config.yaml
downsampling_factor: 8
encoder_arch: "convnext"
encoder_norm: "layernorm_no_bias"
encoder_expert_mlp_ratio: 1
decoder_norm: "groupnorm"
decoder_weight_standardization: false
decoder_padding_mode: "replicate"
decoder_upsampling: "transposed_conv"
beta2: 0.95
final_lr_fraction: 0.01
Rows from block 5 of the encoder of a small image VQ-VAE, named by matrix and row number. Rows with one number within an expert belong to one neuron, the router's apart. Each number is 50 + 10 x the weight over its row's rms, rounded and kept within 0 to 99. All counts start at 0.
Before each expert's rows are labels from the 100 images, of 14976, where the router gives the expert most weight on average: "strongest on" is what is common among them. Only what is clearly more common there than usual is listed. The data: histories of elementary cellular automata, time running down. In brackets: how many of the 100.
# router: router (encoder.blocks.5.mlp.router.weight, 32x128), inputs 0-63
# up: expert up (encoder.blocks.5.mlp.up, 32x128x128), inputs 0-63
# down: expert down (encoder.blocks.5.mlp.down, 32x128x128, transposed), outputs 0-63

# expert 31
strongest on: 110 turns on (83); 011 turns on (83)
router.31:36 33 50 59 34 56 42 37 53 51 45 42 43 57 55 57 52 50 51 37 50 65 54 40 58 60 35 67 53 42 39 40 47 72 48 40 45 43 70 59 48 47 63 47 48 54 54 35 48 63 48 58 54 41 57 39 61 33 51 36 58 46 38 66
up.0:39 39 39 67 39 41 48 61 37 52 61 42 48 44 50 41 71 59 44 70 46 67 60 54 46 52 59 44 32 60 54 55 49 49 45 61 43 51 63 48 64 46 51 56 62 61 42 39 38 54 55 52 63 44 36 47 45 49 54 54 46 34 51 65
down.0:53 63 44 56 37 27 35 49 42 61 45 47 45 52 43 56 53 52 47 36 56 65 56 45 44 70 78 49 51 39 56 44 35 32 48 53 58 55 54 42 69 44 71 48 74 57 60 50 57 46 54 51 44 46 45 48 41 54 51 56 54 52 53 47
up.1:43 34 40 50 44 41 56 51 60 44 49 67 43 47 35 72 46 47 51 23 56 57 38 42 62 38 44 62 67 43 43 46 54 44 66 52 45 60 51 61 37 42 47 47 57 43 56 43 59 33 50 56 34 63 61 61 57 43 42 53 45 55 53 56
down.1:32 45 55 39 46 28 49 48 54 42 53 61 51 49 64 57 61 57 58 45 42 38 35 51 46 60 59 48 49 52 49 49 49 69 33 52 54 25 36 50 39 61 67 49 47 49 47 39 60 35 46 64 63 40 52 41 51 51 54 46 60 46 62 65
up.2:41 52 57 50 44 47 76 43 42 47 53 55 55 43 63 48 48 58 53 27 56 62 50 53 46 49 40 47 39 44 34 64 46 58 36 48 59 46 69 65 50 31 59 57 57 48 47 53 48 29 48 34 51 65 43 60 48 36 54 48 45 58 61 36
down.2:44 65 43 47 44 36 57 50 62 42 47 61 52 43 41 64 37 53 65 46 33 50 37 57 49 47 44 47 68 61 46 47 42 59 53 45 44 33 63 55 63 45 67 48 62 50 48 51 68 42 46 56 50 63 63 42 47 45 53 44 46 36 71 50
up.3:62 46 57 56 66 53 45 43 33 55 53 45 44 25 58 46 52 60 38 42 43 56 63 42 58 55 60 56 32 54 56 44 58 38 51 52 63 57 70 45 58 60 62 57 51 68 41 49 80 45 59 55 57 41 38 46 35 57 65 63 55 44 43 62
down.3:44 62 40 44 50 22 38 53 53 48 53 66 42 56 29 58 53 55 43 60 37 46 43 51 56 53 53 48 34 41 50 37 39 32 38 48 62 37 42 50 21 46 75 45 54 47 55 71 52 35 56 60 61 49 43 63 62 71 57 49 52 44 40 62
up.4:61 41 45 59 60 60 37 37 50 44 52 57 60 30 46 52 33 32 52 52 57 48 43 51 49 57 34 52 44 51 48 63 58 52 38 35 50 47 52 42 44 71 59 42 52 56 44 60 50 62 67 57 45 46 61 37 48 55 64 48 66 46 38 46
down.4:36 46 50 56 46 24 38 50 59 47 52 72 46 46 47 75 54 53 52 53 56 42 44 53 48 43 27 47 40 51 49 47 51 47 22 49 48 36 41 47 41 61 52 46 50 52 48 54 49 43 47 61 53 42 66 49 59 53 54 43 57 35 54 78

# expert 4
strongest on: 000 turns on (100); 001 turns on (84)
router.4:53 69 52 39 26 47 49 63 45 46 28 67 39 61 49 56 68 42 50 69 55 53 50 49 42 63 52 29 48 39 46 59 49 37 45 44 42 31 42 54 42 64 49 51 62 37 63 41 38 50 49 37 69 50 44 68 66 38 54 46 48 60 44 65
up.0:43 54 48 58 51 39 62 57 44 38 56 31 56 51 55 47 44 44 45 59 47 52 39 49 52 61 55 65 63 74 44 59 59 59 65 55 50 64 44 54 68 42 49 41 58 64 45 51 70 31 61 49 51 46 58 36 47 64 64 55 45 49 42 53
down.0:72 83 45 60 36 29 49 46 42 58 58 60 45 61 28 47 54 50 45 43 45 43 41 55 47 33 43 53 41 48 42 48 40 58 58 51 51 55 57 47 40 25 67 51 49 52 43 73 52 52 58 46 53 68 48 53 42 49 59 48 47 26 44 42
up.1:40 47 43 44 40 38 42 55 58 57 49 60 51 63 44 40 42 63 50 51 64 67 48 69 52 51 55 40 38 37 41 35 62 63 34 59 56 44 51 72 65 52 52 54 47 46 45 50 43 41 61 37 61 72 55 55 43 49 48 50 68 46 60 44
down.1:41 47 44 50 51 47 39 44 58 49 48 49 41 56 52 65 28 39 44 52 54 22 66 65 64 54 36 47 60 58 47 51 51 69 56 34 43 39 52 66 32 78 52 45 37 51 49 30 55 47 59 55 58 49 60 40 48 44 51 41 42 28 51 39
up.2:47 54 64 54 48 38 43 31 53 65 42 51 47 49 44 54 61 62 49 62 56 45 53 59 61 49 35 47 35 61 49 34 82 64 50 50 49 41 70 44 67 61 50 57 38 58 49 54 60 40 44 50 58 53 52 54 46 59 65 41 50 50 33 53
down.2:31 48 38 58 55 48 39 43 54 56 63 60 42 51 59 49 65 46 34 61 64 45 55 65 60 58 55 43 33 53 43 54 57 39 26 51 41 43 29 50 26 70 57 42 43 66 53 58 43 50 59 48 48 34 56 64 49 49 55 41 37 49 48 49
up.3:42 55 48 39 54 43 36 67 38 46 46 62 47 66 34 48 52 41 39 55 34 64 56 41 45 56 53 33 21 47 29 54 40 45 51 58 43 26 51 49 53 54 69 39 43 43 61 46 63 60 48 45 63 58 36 58 62 44 41 46 50 48 58 59
down.3:74 65 56 35 52 20 46 54 58 55 54 56 47 57 33 59 38 49 45 50 53 45 57 50 56 42 53 38 50 42 43 45 32 53 57 44 50 40 46 50 55 42 61 47 48 49 52 36 57 46 50 66 50 39 63 31 41 46 50 49 32 33 41 34
up.4:66 63 62 41 61 48 32 50 49 41 48 55 58 49 49 39 53 60 42 42 64 69 52 55 47 42 42 41 35 56 45 44 40 63 32 44 65 59 39 37 35 47 56 45 56 41 38 51 73 51 45 53 53 75 40 57 40 53 48 44 70 47 31 57
down.4:36 51 47 59 46 49 53 47 59 55 46 50 54 39 48 50 46 48 62 48 46 59 39 50 47 34 47 40 58 57 41 49 49 37 37 47 40 72 57 50 42 41 53 58 36 60 49 35 64 39 51 63 57 46 80 42 65 40 43 48 51 37 65 38

# expert 9
strongest on: 001 turns on (83); rule: rule 26 (31)
router.9:53 56 55 60 42 45 40 47 37 52 37 51 39 40 52 40 51 44 45 54 45 45 46 59 57 43 47 48 57 50 51 35 59 37 60 57 53 46 62 37 66 35 54 59 45 49 57 64 43 51 41 47 75 52 61 52 47 43 68 50 41 49 68 60
up.0:46 66 42 65 39 42 46 64 56 55 45 47 43 43 52 45 35 51 45 59 41 57 59 67 47 33 42 51 41 62 38 51 43 48 55 62 64 38 71 45 56 64 49 54 49 57 59 53 50 43 63 66 66 45 53 41 50 46 53 55 28 60 63 53
down.0:41 53 53 42 42 39 54 50 47 51 51 58 43 55 57 43 62 53 47 44 45 52 57 46 50 63 32 57 55 44 52 36 52 48 23 57 51 68 54 48 53 63 51 54 73 54 50 52 53 52 44 52 52 27 48 62 55 55 47 55 62 38 49 51
up.1:55 52 55 49 45 49 61 48 60 46 48 52 43 33 62 52 40 39 44 54 45 29 42 48 66 54 61 62 50 57 59 49 55 39 58 61 41 60 50 41 44 57 50 61 58 44 47 43 37 47 40 45 65 59 74 64 42 44 65 62 52 59 76 51
down.1:34 43 53 40 75 54 54 53 55 46 43 43 53 44 61 53 54 52 53 35 52 50 43 41 47 56 45 60 44 42 43 52 64 55 51 59 62 72 42 50 42 45 31 57 36 43 56 43 54 51 48 61 51 47 53 54 51 51 48 55 43 58 58 64
up.2:39 62 46 53 59 46 38 57 58 41 53 67 53 44 47 53 44 51 51 50 46 38 43 48 55 66 37 46 53 62 45 50 40 51 56 59 34 59 62 41 65 54 48 53 68 51 62 48 41 40 50 58 61 49 55 40 53 33 60 62 42 64 62 67
down.2:26 48 52 50 36 50 54 49 50 55 47 65 47 51 78 45 60 50 47 50 56 45 48 46 48 49 47 53 56 49 54 43 63 51 45 60 51 73 54 39 57 58 41 58 54 56 61 47 64 33 53 55 45 49 46 43 47 52 51 53 63 37 53 56
up.3:54 52 57 43 61 36 49 35 54 37 50 49 40 51 51 41 62 41 62 63 48 46 55 39 40 55 58 67 45 43 48 38 62 66 50 51 61 51 58 61 58 47 59 39 29 43 39 47 49 62 51 67 45 46 48 57 40 47 54 31 40 50 58 56
down.3:50 54 34 63 63 59 36 31 49 49 60 45 38 66 39 58 65 38 48 45 54 44 40 65 63 71 61 44 55 64 39 65 56 45 63 38 37 47 46 50 43 30 58 29 45 59 45 43 49 45 64 38 50 54 47 38 45 44 63 34 52 59 44 46
up.4:49 40 67 61 55 37 48 46 54 45 51 66 49 46 39 45 51 37 55 51 51 50 63 50 50 60 46 71 44 60 62 36 57 42 40 37 33 47 34 45 50 41 42 56 42 53 61 49 48 52 52 70 47 55 48 60 51 39 54 47 53 37 46 28
down.4:49 58 46 60 52 46 51 50 38 57 51 64 42 59 38 49 49 48 53 61 62 45 51 55 55 70 54 41 43 48 51 50 46 56 54 44 43 51 31 47 17 38 81 44 55 50 48 63 49 20 56 44 40 71 47 57 35 47 63 45 35 59 55 44

# expert 2
strongest on: 100 turns on (90); 110 turns on (80)
router.2:49 34 43 63 61 48 46 57 39 62 61 62 52 52 58 52 51 51 39 68 32 56 50 58 50 52 65 57 48 55 32 43 43 51 49 45 42 56 47 34 56 30 47 56 48 66 24 56 63 63 59 65 59 48 59 57 19 52 45 51 53 53 48 68
up.0:41 62 34 62 45 42 74 48 42 67 58 38 62 58 58 34 36 55 39 63 40 43 45 63 53 47 38 61 54 65 47 50 32 60 50 47 42 57 49 37 61 43 52 44 54 57 59 69 48 39 57 46 53 59 44 56 47 65 48 47 44 56 38 46
down.0:48 57 52 92 67 50 52 49 43 60 64 47 47 50 48 70 73 50 43 54 55 37 42 49 46 47 51 59 36 48 48 48 57 45 61 52 54 54 46 52 34 42 46 56 40 77 47 66 30 49 56 38 48 60 49 49 44 51 51 50 37 53 40 54
up.1:68 41 47 49 53 23 34 38 51 45 57 47 52 29 45 63 50 59 49 50 58 54 42 35 51 57 50 53 49 59 53 43 49 48 32 55 57 49 38 48 63 43 60 45 55 51 42 51 62 52 41 73 66 69 57 40 33 62 60 54 55 63 38 58
down.1:42 66 36 43 41 53 27 36 49 54 63 44 24 62 30 51 46 45 43 31 47 50 37 61 65 51 54 48 50 56 44 62 43 36 51 31 48 47 62 48 65 46 60 37 54 52 45 47 45 60 61 53 50 49 53 50 46 58 62 43 58 35 47 43
up.2:57 33 54 48 58 51 37 46 37 46 42 55 48 51 31 48 62 43 57 60 53 49 25 56 58 55 18 49 64 50 47 52 45 61 59 42 44 53 48 50 52 49 56 59 46 50 48 55 60 55 39 39 37 55 54 47 46 46 50 67 50 26 37 59
down.2:56 28 59 33 48 44 60 56 58 40 45 43 62 37 66 55 60 57 56 54 43 51 35 47 35 56 63 53 51 42 50 45 59 58 47 58 53 26 40 63 46 62 46 60 44 34 52 53 52 56 35 65 60 45 57 41 56 48 40 55 59 64 63 53
up.3:32 41 55 40 34 55 63 29 56 41 36 35 32 54 43 67 49 49 58 56 63 47 59 60 47 45 58 58 37 55 54 39 51 43 47 41 46 66 60 55 57 33 55 61 38 35 51 48 53 56 37 50 54 24 39 52 58 46 60 52 67 57 58 54
down.3:43 57 45 61 43 48 43 58 47 52 54 58 48 54 37 53 45 32 46 54 53 52 60 60 56 38 39 42 46 48 41 66 32 40 38 34 43 59 62 50 37 59 61 41 69 62 41 36 52 46 52 47 44 51 54 61 51 38 59 47 25 27 63 36
up.4:67 59 48 54 55 47 71 60 58 52 56 49 44 56 71 48 37 48 37 62 43 43 72 48 45 52 69 56 39 57 45 44 44 64 26 55 44 68 42 42 55 43 34 50 37 55 52 38 51 33 48 76 49 50 50 47 50 46 49 47 44 59 43 55
down.4:56 56 51 68 37 42 60 48 44 64 63 48 51 50 44 77 58 61 51 51 58 48 37 53 36 43 56 47 72 48 53 53 47 56 59 50 55 42 45 50 29 27 68 53 46 50 60 47 45 33 57 40 36 78 48 41 42 52 46 56 41 50 60 42